From a checkpoint of a small sound classifier.
Model: log mel input, norm layernorm, num experts 4, width 384.
Training: 5800 steps, batches of 64, held-out accuracy 77%.
Rows from expert 1 of block 3, named by matrix and row number. Rows with one number belong to one neuron. Each number is 128 + 24 x the weight over the matrix's rms, rounded and kept within 0 to 255. All counts start at 0. Numbers have three digits each.
# up: expert up (model.blocks.3.mlp.up, 4x192x384), inputs 320-383
# down: expert down (model.blocks.3.mlp.down, 4x384x192, transposed), outputs 320-383
up.115:094128129114110154153144118128096080148121094069083139149109148156128164099159115128127108163128111128069140104107165128171130165100141083119191135149150128163164160142088038118098063100069155
down.115:119155083128128114164102153173118128110128100066096143128128128144114169098115126133136128140161128172095170126121187122119128128125128154104152145105117107128177049167097154169091105089128150
up.116:094128111128118128167106128131081128141130104128099156142118105123126134124141129128105120128158114135101128078113128128128128181128092128092128115148161128165148146159128083098101128128072162
down.116:128088128128137128128086128128128108128151125069107108150148101132153122106118154110128109139177148128086156101155140128141142128083128128090135116098104095141138128110128128124094102150139145
up.117:094143109122128110091123128128128128128128113080096129128128082128128112128116148140128135140128097152139117128109164128122159142096125128151162116171128092128128165107153084128128128128063097
down.117:128134096145133121128112119128108106128144092095102137158103104128133107098152105094128089158128116187123149137136128151117140163121149129087131128112107096116088128128179147154128089163128115
up.118:079157143150128128128122080096106121156123091058087110128146154148152128128128126128101133156155106126076151092065160169153148178107128089117192119136153116140151147128083071112114089143050140
down.118:136112080109128144170079128170087128128187098090112140152164149153148163128118124146088089128128167128094184128128124128151084128098149164092128111101128110128128073113109128128128090137128154
up.119:097137064118117151128128086120131093116128096062068125160120102128130147135163102104122128148128076128139100105072128160128128159121127128118171115128147128137107182141140065131128066128001128
down.119:128154073131162149113101121128128102103141060116100128128092137103106138092171128084129068170165141157158170135120162116116129164092086128132110148115093097143107128153158126166128088107115158
up.120:128128141138128100155128144136128112135158128128114128112110129147128128128144186151140090128128128149128151081162105086128172128121111162128128128104063128122191109108127128128128104117118128
down.120:149152135128151080084160139128112103128128128163111119149133114150153117128144151128147088128072082121166099128128128128113154103179128159101084128128126128128164151172128128148118169120155088
up.121:120156141128092103164128128134143159128128128152072157083123160140141132128131159157118136156136101128100140112155148128122115128103128116151128105106128151128192122112128136128106112091146134
down.121:128118102114105116107140128151166103128112145170128105128109116162148115161072150173163137128094109118175128128128128139148112100128114110149106131151106134144084158128110136128160168119171094
up.122:091106146124149108094128094125128128126132128099114144108128126168106128155104148132120138143107128154146108128141113118107128128162128114148146139138181161094128154158148128128135128170087135
down.122:142108128133128128128080128083128128128128128135128151128109128087107103128142128124128150128159157144097086160128128128148128128094122104160152128097094128097105128132161136119154126163128142
up.123:172107128096129149147128119128133128154158129130146170153128128128075173124128121121128128116109132060128082142128123128123156118182128122128128126128176177114108160155150128128100128127149128
down.123:193128203128126117128128128140128138159095128164128153128115128128099084128149128164160160117175128091128104152097128128168155142094128110128128091087098151144128163087108139073108163137122128
up.124:128143145141155082147159122127131120118176125107079156121128172148176128128166198128109128122118070128128148038114153155118141112143128138134123114123098195125174136106101128128128124101134125
down.124:103140089148128128128156128158153111148111128128128141147096128128171136128128142128144134112066128163159128107128128121144098128128128140112105087128117156116101128128128128153128139140156130
up.125:134144114089116128147128133112128130143159145157128117144150102144108127128128069140128103151101128072103137131103128128163179132128154145094128098117128128159125128128107117128120129121141150
down.125:127128159101141128164128141115152128128128128128100161104096148128091128152128118114150126128128129095128128099142156145181170122102115128142103128088135128128128160151098119082128138128157183
up.126:128093128087157100105137133147128128135159128128094128134128128135133109128167128118108128141089128128128128112125115120128141128150089111099156100118128143100128119119088128128130098156128142
down.126:128116120135124128128128113115114148128090127147117084104128132128128114139157098121128151156178128107128090102114103128156128128128141124149161128137128101112098142152128128103122128141114128
up.127:151128128128148128103132119108173128129148128151108159128107104146129124128159116102163128147128130128189078093138128098147128128128106116118092100154095128113115175116140106133128128187114111
down.127:109115128144160128170128103120119157099155097128096128170128137119110158128103128158128128128155128109109128128128155120128128128085128128154153149148069079102095128167128133128128093113098159
up.128:128119170128113130128185109128157169128128128128150080088128157128170117152162128128160144128128112150115128128128153165128123103097128090128128143128047151157137172102128110103128128074128128
down.128:140080100127135099128128109131153128125128152183156138139162109135128161136107109137106130099128167104140128115197128101099113158144091113164129167129153128148112117194154144110105128128142161
up.129:207109128090104170128141095140125128116112128153119128139153091131066098107106069172133095128128128089172099128122104127128164128128136128087128128145113133128118128130128108128131120156138165
down.129:166119160113128128125104152105128128128078128162128128128106128128128092146128128103128128108132081069122093085107128108179128141104128128128128126129128093102128128154128129113156131168128163
up.130:083143180149110081154128128128164142155128128103098091099128128128175128172128182131155161151157125128128206126111165149068128128093139113128157111104052128128166128108114162128165105088163091
down.130:128129128128099105099128128151165074107128128152166135108178128154145128114128117112115128095117146153152148109161128128099128128128105153128128158128169139150133112121152128161118145128162082
up.131:137128128128153085128188141128141128116128128123144154081128128132170130073196243159128128128126075128116170076169147099114130128118097142119119128133128128092128112137128146171097128098144116
down.131:102128085136099094080103128175128066089167128123113128125111101150186128102128166121170128089137109187158128128128128106128128140177115150123135127128128129128128134128125136161124134095107062
up.132:128090130128107128099134094128128125153144128128124188128128096142092184100087128158098109145103145128173076128149128128128181128194136128148128129128128178128153155147142158128131148174138128
down.132:128134128128139118163132128082103158128128128153133122084094143108128080128128115128126128128128128103095113128128146128128144128128128105128128099126128128128128182147128128128155128127108115
up.133:128160145129122077099149152104128104143166096128128120124128129183128149148141128128132128128089129128192128053122130168128128128164099153128128113128085128153154118097128121128128159110128128
down.133:165142128127102089140171092128111103122142090128128128153128128163138121128128106128128128134128128113196128118091128168160106088185124114157128141155128133116134128128128107128128128117158091
up.134:055171147154101128098128126128169110128070128128130080131091120136128083164128128153128128106148128151128202128100169156090131128050164128111148128128087102134128165089090128128190128128137065
down.134:128105085128147089113090092128128128081128103128150086116184087101095103115107175090092107099117156128152157107172128084136128162128128195144097135133163134093100128170128120128128128174142098
up.135:128146159137128128128173127119168128126128157128130145088128111128126128115122185138131128173138128119112144123168102079128146099116057150136128070128103179100195103128144128128123102139128128
down.135:128193114149181102133079107150102097128176117085113128128128109128130137100127128128152102176109128163128128109106128137155176160128145128077158090152115126107088119128128113173173068096128135
up.136:128128090128123133127117139110120058137146079055072138124120128163128128128128123130084102169135076142072146095104150167170117189114144104128220140171128098135170166128075092130128035128030128
down.136:111155113128128143183083128176137128101128092099069145178128114113128154128128128128128095187124135164062177128086146128128128148128100128101128151109114093163143083116152161201093111095090105
up.137:198106134112128128128161128104113127109128128175151128128143100128114117114192128128108128165110128128189114128140128088128128115160076128093128098140127128128141127123128128128129087125128166
down.137:128135157123128215120128146128085171175095128129099128128139081113082078129158072118132068118128146128127101102093128093154128123065148128128111155141128089088128148128128142140128086157108159
up.138:128128164128183143128134138133128096110153123128114137142098128149120128128130132100130128139110128135150108128138115093125126120128113108141128137128115143102128128118094128130164128128128153
down.138:103123128152128140168128157128123120153085106135148128128111128128135084106135128118123135174165128128129108142100128096128131194092145141128100108132100078082125152092108128142105109118120108
up.139:081128128128119157123110128132105053128122098026064124149108128151128128128128114128129102133100072128100162092088173166174151149105169128140209120154128100133128166168128059124112053144008128
down.139:150163086095164075158088116172101128101180059099105156173090128128128128128149128101106033145122135128128173094100126128158071156128107126100162144128108080126145056163137146180102100128128143
up.140:128128088123128128128095139108100109099148128128128128146105102128078121113128160122128128133128164164128128128137128102128130128118128128124114123128128128128128121097140128143111124127089115
down.140:125144084128128128128128165138103128095159128116112145182136128095115128143162128131128099128128094143130109135102102109090164111160128128077126128112111095126146105128128160145128099120103128
up.141:128114115146128128128107125108136125098107128094128113128115113083128101156116213142123168128181128157079189128128168128075134128093153108142111173128125120128116118116132128163128128128128128
down.141:128120076128128119116090120128128095128158124116138096128128128139127103128091106131128146105137141131131168109173135095091125128128137171102094147141113075165111092116164128125158155128115134
up.142:199128095148142145167099109135128128128126155128128128120106104075128091108188128152148128157190156150117161164128124128158109137109127103128128110087128128128111100128150147096131127117142114
down.142:128137142089163145150172130122089176128156128110094138145096093148128114155133079152090071103124128105112105128128121128128134162128118115128114138144098120165128128128128159158146128137128184
up.143:108108165103119150128128150123094128134158128145128129150117128128101128126085093110119128169136146133072128091151142129137129160093128084134197097139128128128128128128086128094090128140150128
down.143:128126128106095117170128188128111128144128169128062091146128119120113128128110137151165115094159128165068142128162173147109099138063109128098176123139128121128205093150057128091087128080100116
up.144:160169128128123154169127165133106128128123092110095121128137080118088091152128141121128128193177128128128154143142114128095128128135140128096091137115128116108117128084129135127128101127086140
down.144:194121128098103158128128128140133128123076113129140128130112128128081109158128132093128115088128091132128108079120128128131085086127128144072085128128109128128128084128128175148077128115128128
up.145:090088128127143128147128132129159128099073181094180141128128127128128097158128128141122161098188155143094128179158108128128054128128128143128162128100142094128136150144128110045212128161110128
down.145:128128142128128099118077093100167116114108128128168077128128075128138128167124154128171128128174128128078087201128088091081141150085128141162153128139128128145128177128156106107195128129128128
up.146:128128166120129125176143128118113134170146128174087126158109128136152167128126105122154128176109128110099109103133148148174128122128156128128128128158075144154166143128128060128096162139139128
down.146:145128136128099128206117146107139170128128128150147128128114164167124180155128128157128115128128128101145135109148111147128079128115088107128128139115128128125163106111104134082083121097159180
up.147:144149172092167129154128128106128128118148139155116114128088126129151129128182111128120104141128095100109128094129127128127128092128106128128122113134126142112128167128097114128138150135128146
down.147:113128128128098157128128145128117128128121114128153128128128128128133134121105098104114128128153167128145166109128128128177074128128113144128128128128128132128156128153134128128128096128128128
up.148:128148128116161129147128128128128141100149093144154124122115128151133117132128097110149143140128137101128144128133128128137145128128128139106139115136116136122128172128110120158128147114119136
down.148:128157128158103142130128128142128117119105128086130151128109141144128128114139140123124128156165131120151121128149128164152096094095128105128080129109118128128162146128169098110143107128128149
up.149:128128128116128128168144088128161126158128149096146128067106128128128128128128128143118128128156163107128128164169128065128128128128118095150097128128181159130125092128129128137156128128172171
down.149:118172150085144128128087146130069117081150110112128117161128083163101128133128128151128128105118128142113128097084128179106179140107113110077177150124127102128128123128148130171128128128128094
up.150:182128108128128161141128124144168098109120136145128122101093128090149128082093140128116128159128145090145140128128128128139166127123128161141108066123096140113117097128163149128128125128128128
down.150:146128128084128128165128128128112128128128087097056128179139128128111128109132128128128090118128128098114147128091161128128151128128146128102142128128128072149119128123128140111077128128086128
up.151:093139128103130147167100128106086136131150128128091144149128145135128128128128124130106143145128139128102183128129145145133131166128127101105208120128128128198212116128077099104098128128121203
down.151:156159131128122153196128160201128128157128127128101130151128128157112159116139190115127128105128113121066172114128164128148139128128128125127128128110156120116128068135053172106105133128144128
up.152:128128078147128166120079119132128087089116115040104128156128066103128092145170157146128113150186113174105163128108155085128146154093154120109126122133128067128091128074128132162128071095065092
down.152:134153128124128128104103134136142128096148086108101138178130093105127069128127085128128043135133119167128153100105100098067133156129133211078144173128148128146128128128128174191140092138122165
up.153:128091159083128142167093129113132094128154132099128147128113142147139157127128091128158128177128119115076128128126144106128128153095104128128208117128140097128128128128085092134128125128077128
down.153:103148128110133128158097154177118128140191112145108140127128128123119128128109164128128088112125128128084128106128130169128128128128104128107162128110128107169119075162124131128134155145128134
up.154:072102162106160128144071128128128057128128128060128168131128137084128102136154193103106128101178137139128169128167119128122099128128128128129149138128178133103171152150128128083128128128125129
down.154:128144150187128128110106129165128128128152157083149091128128075074128085137137128155128128128123128165128128128099128139128101158124168138140122128128106130111128128134172128148128128117080128
up.155:157138148144150129152142128110168128128128128114122128128103128107148137128128196156147105201104128149128148128171128128126128122111128128116112098115096124128192109103104133174115128115137128
down.155:128161128128123128071096128123089128089128127128108141098141128155154103157114128121110128108097128136128063102121109135103159108128128128098128128157155162128128117117161128172157146120115128
up.156:108157133105126137114128096106128098124101067155065090128147097142128103128106127164165128169114087161128187128093128142120132157128143128128153100113080081170128141092142128124145118096094086
down.156:137086110129128163120128135128142155128128107105128168128099148128147128128122144103092080128128169104176128128175128107128114128128100112128097155119128107073162128119128123150128128107128171
up.157:128128147128128128157142128128158128127140084151100108128128135138162128128152128128142096128104135119128128114106128146128113128122143122128128104157128128114161156157172128128109129119111148
down.157:148128128083138125143155104068105109132128140173101157145123146128128151128128133113150137128114165128169153128155121165152113135128128118124098143128108152175135128130150083128092147137128114
up.158:154084160128143069128128126128115119100158117128180110151152120064100128128110166128137141128122193117172128174111065113128113115198128175108128154104098151153120128144171156128128164175128128
down.158:128147149120117158152154107136128128128102127164128128128169168151163085148128148173169128095096128116147099128095128128128119120159128128132148105146134176147104161128128135128175128128153078
up.159:149102120131128128107091147126103105099160117136128127142114100081117128113145128104096117125128128123162126149105128076128139153171141174124128138156128123109128128128166128128138157190124167
down.159:140153118156128128126128112140144114128165164135098128109133130124161116155128119162128095148128128128111096125069128151117128128107128136088128138118144142147097139101115099158142114098151056
up.160:128174132135096151129167155131131133140128128128128087149128165147160128147137103138128146128108115128100185121093172168115148149066159091091154110097091137128128151128128081128118132079128128
down.160:128125128128155118154110115155123128144168128133142156141128128128128154106124153062107128101112147128171158128192082097110094111158075150128139113094128128124128094182108170118135153125123126